Rows from block 9 of the encoder, named by matrix and row number. Each number is 128 + 24 x the weight over its row's rms, rounded and kept within 0 to 255. All counts start at 0. Numbers have three digits each. After the name is the row's rms in percent of the matrix's.
# q: attention query (encoder.blocks.9.attn.q.weight, 384x384), inputs 288-383
q.56 011:133128127133130128128127132127127129125124127119128129128128127126128126173126128128128125128128132125128136128128126127131125130122130127128128130128127125129128128125127128128128124157128125128128128127131128128128128128128127127127126125127129127128128126126133127102128127131125127131
q.57 038:141130149196143142151198152189146147130132143203128130153135128130141130145139129131122129127132142190131138152131125146141129127133199160139128152148166128136148136147185147160131183240128130161148130174136136129149128142131216184129136128133128128128139131188133129129146219148128118126
q.58 029:100128078161124133133128112139127148157171128127130143138174124153131117099128127132125165134134130133173166149120122117128127118117166137135127118154126108122128118124095178131128128196126132136114205121148121128167134133120125127107121132152128128129163168129131159040135132134128127129
q.59 009:128128128128128128128128128128128128128129128128128128128128128128128128128128128128128128128128128128128128128128255128128128128128128128128128128128128128128128128128128128128128128128128128128128128128128128128128128128128128255128128128128128128128128128128128128128128128128128128128
q.60 020:145128148104130128082138178128157128128035117127129128097128130128128128129129127128128122125128139125129143128130160126159159128159099114125128136128129172128128108150255124108127128127128126119156126128117128123127128126128131120128128125128143128128123128117128123142128143127093129114
q.61 066:097119107130121129181130057139105142143200121052122161152152126127157123128122125132127148129140117139152118128122129130119114127101124147135136106131142099127130131119106157143138129134133129128116145125136070131171138118165171131125148141142091121128158128135114153112151123129130133127
q.62 046:091124093139115128180117091132083142141122101033127145147146128119142117124117125131106145129128134127151116122109111129106085126096129130138135123079091064127129127111058155132132128128129130128107133121144054131126133115125127128113128135128086125129167127129128144061144113131136135135
q.63 019:177147131127129125122120226123129128125000128127123118084070126100127128128129124125128103128122183082123156125126125126144149121134128088127128125125114142127126116131130080123124125103124112128141129129126128110118123120086104128128120127128166142128110129124176127133113130128125127125
q.64 110:127119124146117126199112109131122178135148123128128157162135118125140128128128129132071127125140139128138119128129120131108070130116139131129147129126122087142129137106114167178137129145121128135104128128140127154128128121127155245127127150131108101129144128136124132118143126148135127140
q.65 067:128149151127129134066156186128181098119097137160123126094130138129125136130135128126168129134120125129128156142148142125164191105161128119127118127156138217129127126146163103073126128115142128122137129130128153126135130131120128105130121120132161142129097129120138118135114141126114129113
q.67 054:134137133128123149112190135125175111124104133170100125122132140129128134149128137126140129138000127136113136151154141125159139082147127153148126158137177202127127133159182120123127146131134138126126123128123159127152141174128151127131130125127132137129113111130134116190128128128122131086
q.68 006:082128110155131127128128108126113128123162126104128127128127122128128097125127128128120126126128063126127128127126026050128092132107182120128128055127126106127127128126127130127128127126128127127128129127128126128128128128129122127128128119126128128128127127126133127087127109128127128136
q.69 032:122104120140132115146097103138106133140168127128150137157123126126128125114128127132130131118137117156141127123122128137093110178101134128129129096124105077131130142123101150167129129132126118136132135128130125135125125104163099135125126137132129098130140164137112143060128128032140122162
q.70 021:109123101121147132114154097146126128125131116124130128128144129131151141127121113131127129136128126131130101128127125129137119130134113149128126126134136128124128120133145129124127132129128130123123145123126109078147125121141174125128138130128118114127129130129104135109129102126117131108
q.71 089:128118096131127122204095064128090168135148113091130130149125125123132121122117129130089111125134133126130111120103109129109062137101134128130151129083118041127129130091083136171130128130122129131124127126141099129214128119125121143125127128125105122126160125131129138122138099130140127165
q.72 059:124126112124148128146249118132126123138159127144103153133129175126140106145117128128134118162144049167152139159128127128127134127132128138128128129149179142140125129131129132125127130255136137133125125105126128130196129132134175116141133125127128127128115125131128159160132133125129142113
q.74 045:127121000076159121116118111113116088118118121053125084102113129132125102125084126122137129131111097122125120120000121114122126129119105106128129129110140127087121090127112098093128126067133137120111117083123121025133125126126093116128130097104119134126126101109129123136120048092128131125
q.75 061:124113073127132126173084047131077137132209116051133131143128127128136115125114124131126137128136129128133108093102127131108101151091117129129134119108129067120129125124087141137129129113129132128121128124127067126132126119143127140126142133126091121126164125131114140106139090128144128132
q.76 060:127114113111136120137093114123032124126129117052134114140124117128128128110113126128129128128126131118125120013113119139104096169099119127127130128103115067124128128125101129140128124076126129126094123117125103119093122117148123135128132133117116125124133127128126128093127091127137124146
q.77 049:127104123134128107152069113129051165128161125069143130141121108127126122118127128130100121103129148127126117042115108133089065169105128127117129110114084034128127129100106137174129127039120119129129128132128112128093121120140104144118127128128117114129137130130118133098127109130131122152
q.78 069:129123120128196136151141087151131130137216145147133136147172122213143140156124132131127140118151116165132107133130159142126128159128129201128131128149177122139153129155128159173148166136132128151128129145128128144184135129233164147128181145131117120129138134155095134166156129146145128115
q.79 035:135124074129121125132054121081112133123121129095120082127104088115109111115127128127112127123119142102112138120107088108129091119101136123132130132098108092115128097112109130116128126039124129128110128125135120089114128106055105128122106077113108144123144096125158133124126101128128127155
q.80 018:109128119147125132128147128127129127119189127130128130126128129115127131123128130128068099129128131170127127129130117079129117125128150133132129120128127117128127134118128130139127125127128132128089123128131130139119137139121128129128129129126128092128131124128129126102128131128128126131
q.81 108:128129238131127140130255174139137128137130167185116171132125150128133128159128135129141128131136100154176209149138129123130172126157134181134127128222168169145128147130134134131128137235129135135128129128129145224165131150131178125129129128135139126127123154140128135132134238129128141115
q.82 029:111125081130175132158127089135060129147255128125142145164145128126140127126122124132130159129132094130156106091123130129106125227091127149133131106130131087127130135126068176141129129146131142128121129122128104133126132129128135137123131132129103124128183130129128148083146126130140131128
q.84 014:131120008128121128130029068113122131128126132066126129128115135116111107125127128129129163127127135111127127128124129117117125129101135127128129133129129106133132119124084155128129127058127135129103127120131130135125136128118051095124119120127126127128180121128136126124131096127137157147
q.85 160:136127124140122130217124111135128166132138128131128149155137127105157128131128134141113126127154129128130127128129128130124094128122140133130146130103128120142129178112114144197135132168125128145128123145137128158128134128128140138127127141128128120138138128138128129132141128155130131141
q.86 024:138129128130099128132128126123116127104112127128125128133130126114128121129128133128075127128125128255125127127129088117129078083126147131128128137128131103128128131129129129139128129124128134132105122119127128128128128129103128130128128122121114128128128109134138128143128116128135127135
q.87 049:109112105128121126149107074128043121126059113017128102138128126127128114124112124129102133128121133127125102091095104129103070131090120131129131128079128032106128125126110135130129128069128129125106145115120061089115124124128128136120134132120074125124141119123114134091133065125133126128
q.88 017:134129140091213129096143175135140105134083129126133129112130126176129172130130121127198130134135118146135130128130136181125197209162061126114126120130124205126124123135131109116126129107128150122165131129115128122129093117227129126129135135134128124127108147118108124125118144123102133104
q.89 090:129113119138128130196124093140121164142154124131134180156141116128146129128128129130122133121134133132144113130129126154098113153112130165128156128139125110147142137113105160162136131180125133132127130128141125176137130112164128131126134143137123107130151134138116136122142128146133129138
q.90 089:126115100119134107163087094112049130128147081001130128140125113127129128111106125129118128128137131127128109064099113131106095160100122126117133129093116051122127120103090133127137127107127130128069125112189063106123125117144124133127135130121102124125144122128124131105130076128137127139
q.91 135:128139138133123151101214168155210116139113181222122130121131158122128105137138130124158144132112127175129143223153139118148163053153132129143125128153148186130128131157161126110108128152130128128178131134129173142133138139093132120129122120133152132126118130129136128135125159128124134116
q.92 019:128127128093132127129040134127107129180086129099128121127134123120126123119127120126131138127127131065130126126117119115128127129128128125126129103124071111126134105129108127113127077129127128127128132128129125111127125104125106128128121124127127140127127128116136129119128124124127128130
q.93 025:121127058135109128131102119121127130126127129127126127131127128109128125127127129128073131127125143120127127132131126101128107097115166137140128131128128086129128130121129141131128126127128129128117128127137127133126136129097127128127121128125121129128147122132133127123129110132145127129
q.94 029:144109130117134106128118106130129107131178127132128116154118128143123131138134157127173132127129120132126108107128133187102129170121081128112128128094124133133126128130126119128129133086125128128133104129087128126129104125178123140144156128115128142128110124132115129145119071121126129140
q.95 157:135127120144125129225125086130128166134142128131128148157134127125150127131128137139090116125157129128133125128129129129121081128118139130130153134119128107145129158112113161177140150255126128149128123153137128159133132129127133158127127129128124118133142128138128132132141129151134130144
q.96 046:131131134128122131124128135129128126127000129127128125128129128128128130125128128128127134126128144128128129199127128129255119127128130125129128134129129125127128130129133135128128125128129129128131128128129128135128127128126130128126125127128128133125133128127132129126129133131130128128
q.99 067:083124163118103126128142122130114129127255127128117133125124128128124107130130118123129123128125128134126118113121121127114126132130128128128125120129129128130131128127130127133127129157126124130117127126114129128128128128126147117129127146133083062128114130130061124055129135124127128113
q.100 023:127129137129126128128127133128128128128117128126128127129128128127128128128128128128126129128128132128128130128128128128128127127128130125128128128128129125128128131129128128130128128133128128128129128128128128128128128128127130128128128128128128128128128129128129128120128131128129128128
q.101 031:172133078128134135128114142123143121130000131126148123139136127129130137125124151139124132125130128121130144145131138127135132102126129130127131132122127126125122130132127141125129125131131134126129129129129126129123127136128119149128128117117154149127154124125180134173128115130148131139
q.102 024:128128128128128128128128128128128128128128128128128128128128128128128128128128128200128128128128128128128128128128128128128128128128128128128128128128128128128128128128128128128128128128128128128128128128128128128128128128128128128128128128128128128128128128128128128128128128128128128128
q.104 010:128128128128128128128128128128128128128128128128128128128128128128128128128128128128128128128128128128128128128128128128128128128128128128128128128128128128128128128255128128128128128128128128128128128128128128128128128128128128128128128128128128128128128128128128128128128128128128128128
q.106 127:148130129152128133138140131130159123128000149148132113131156145128129138128127148131095132126128141124129148163140129083186117096127173130129132152151129108139124129130178152124128127128136131130140128130128133182128143128128129128125126113121153161123139123136167152199142153131132129118
q.107 008:128128126128129128128128124128128128128140128128128128128128128130128128128128128128128128128128126129128128128128128128128128130128128128128128128128128128128128128128128129128128128126128128128128128128128128128128128129128128128128128128128128128128128128128128128129128128128128128128
q.108 015:135130077122118127128126136123175124128105128113125120131141121126129128118123128127105130123127131118127128255121126124126125082125147124128128127123130118126124131129124141125128122127128132124128128124129119129124128125124000128126124121128126137126134126120137130139129129128130128129
q.109 038:114126000127145124137127118127123134129255108086131144123105127136128125130128128134137120137136072138127128104128127128126176155128126122125129102117125159127124124127118113052127137070126124128122129128123128119129125129206129129132140131129129123141120128119125127135121068124121129125
q.110 014:105120230128104122128142112133128128114212124128099139122127128124125127130133103114129122127112137131126110120124105120129106148131131130132128132143135128137140128126135126130129132120129120134124124120126133132130129129123123097128125131128088105130112128129114115116131159131127123112
q.111 005:128128128128128128128128128128128128128120128128128128128128128128128128128128128128128128128128130128128128128128128128128128128128128128128128128128128128128128128128128128128128128128128128128128128128128128128128128128128128128128128128128128128128128128128128128128128128128128128128
q.112 012:129128152128115128126128148129128128111077128127127127127129128124128129125128129128127128127128206122128131129127127129128123127128133124129128133130131122128129129128128128129129120120128128129131128128128128128128128128124128127128128127127128128128128128128134128116128137128128128128
q.113 013:127110098127152125145128087127124133123255092101130133127097127140128126134128127129117104135127033134128125114127124123127170146129115133126131118108124152130127122125122113126127154146127127128098128126123127095127129124137126116134140128128121107131118126106120126169120108121124128128
q.114 043:165129000128215128137120128124128129134134125124146130129128126134132141127127136144145129146137116128129140128128137126135153127128126130126132123123125136126123128128120116129127128020128130126127130128132125120127128128149126141130136129129141144133132130126149130134121104127129129128
q.117 013:128128128128127128128128128128128128128128128128128128128128128128128128128128128128128128128128128128128128000128128128128128128128128128128128128128128128177128128128128128128128128128128128128128128128128128128128128128128128128128128128128128128128128128128128128129128128128128128128
q.118 066:133132163135124140115128128130128125127000130148133113128139133128128130127128136128125139124129140127128129255128131131155180110127128125128127134128128125126127131129183138124129125255132133127136130154132127138128129128128119128125125128126151134121142125128131135127135133130134129127
q.119 010:128128128128128128128128128128128128128128128128128128128128128128128128128128128128128128128128128128128128128128128128128128128128128128128128128128128128128128128128128128128219128128128128128128128128128128128128128128128128128128128128128128128128128128128128128128128128128128128128
q.120 024:130128127119136128128125135128127128128128125124128126127128123129128128124124128128129129128128129121127127127128126129127130134126127125126128127125255127127126127128124128126128122126128128126130130128130125127128128128132129128128128126129128136128129127128134129126127128128126128128
q.122 010:129132165135136131108146130142130134130123133162131136127123141120124132138140132123178129131135156129129110134134144145134128165131109129129124137174130132132143130128134130134129128128129132129150128140130138149151126138132126126128129155131134129129127130141128127052128132128128128128
q.123 010:095128130127134128128130122127128128129255128137128132126127128129128128129128128128135127129128126128129128129131128128129129130128127132128128129131128131130128126126129128126128128126128127128128127128128128129128128129131125128128127139128128130128127142130126128100128123128127128129
q.124 032:109140130137127144126131134135131132162126145146129135128128129119128128128129129128148159128129147128130127142145145133129128112128128132127126128147123128130129135125125129129130107116128141127135155129143129146132142128129123128131125165158138133128130163133125127044127128127127130133
q.125 023:125128182126120128124130129131113127105119127127121126127128128125128129128128129128108128127128150126127117089125107131129121159128130121129128135133131123129131129128133128127129123128128128128130127128129129129128128127125128124128127128127118129126127122128130128123129135129128128128
q.126 013:128128128128128128128128128128128128128126128128128128128128128128128128128128128128128128128128128128128128128128128128128128128128000128128128128128128128128128128128128128128128128128128128128128128128128128128128128128128128128128128128128128128128128128128128128128128128128128128128
q.128 022:100122189128116114126137120132122128110240121121104129118128127127127125125130108116127127126113136128125113113116108115108115148129130125131129131136132124134133126127148127128128129123129127129121126119098129175127129128128156106126123128128076113125113129122107121124131159131125124104
q.131 006:128128128128128128128128128128128128128128128128128128128128128128128128128128128128128128128128128128128128128128128128128128128128128128128128128128128128128128128128128128128128128128128128128128128128128128128128128128128128128128128128128128128128128128128128128128128128128128128128
q.132 007:128128128128128128128128128128128128128127128128128128128128128128128128128128128128128128128128128128128128128128128128128128128128128128128128128128128128128128128128255128128128128128128128128128128128128128128128128128128128128128128128128128128128128128128128128129128128128128128128
q.133 012:128128128128128128128128128128128128128128128128128128128128128128128128128128128128128128128128128128128128128128128128128128128128128128128128128128128128128128128128128128128128128128128128128128128128128128128128128128128128128128128128128128128128128128128128128128128128128128128128
q.135 030:129128128128128128128128128128128128128128128128128128128128128128128128128128128128128128128128128128128128128128128128128128128128128128128128128128128128128128128128128128128128128128128128128128128128128128128128128128128128128128128128128128128128128128128128128128128128128128128128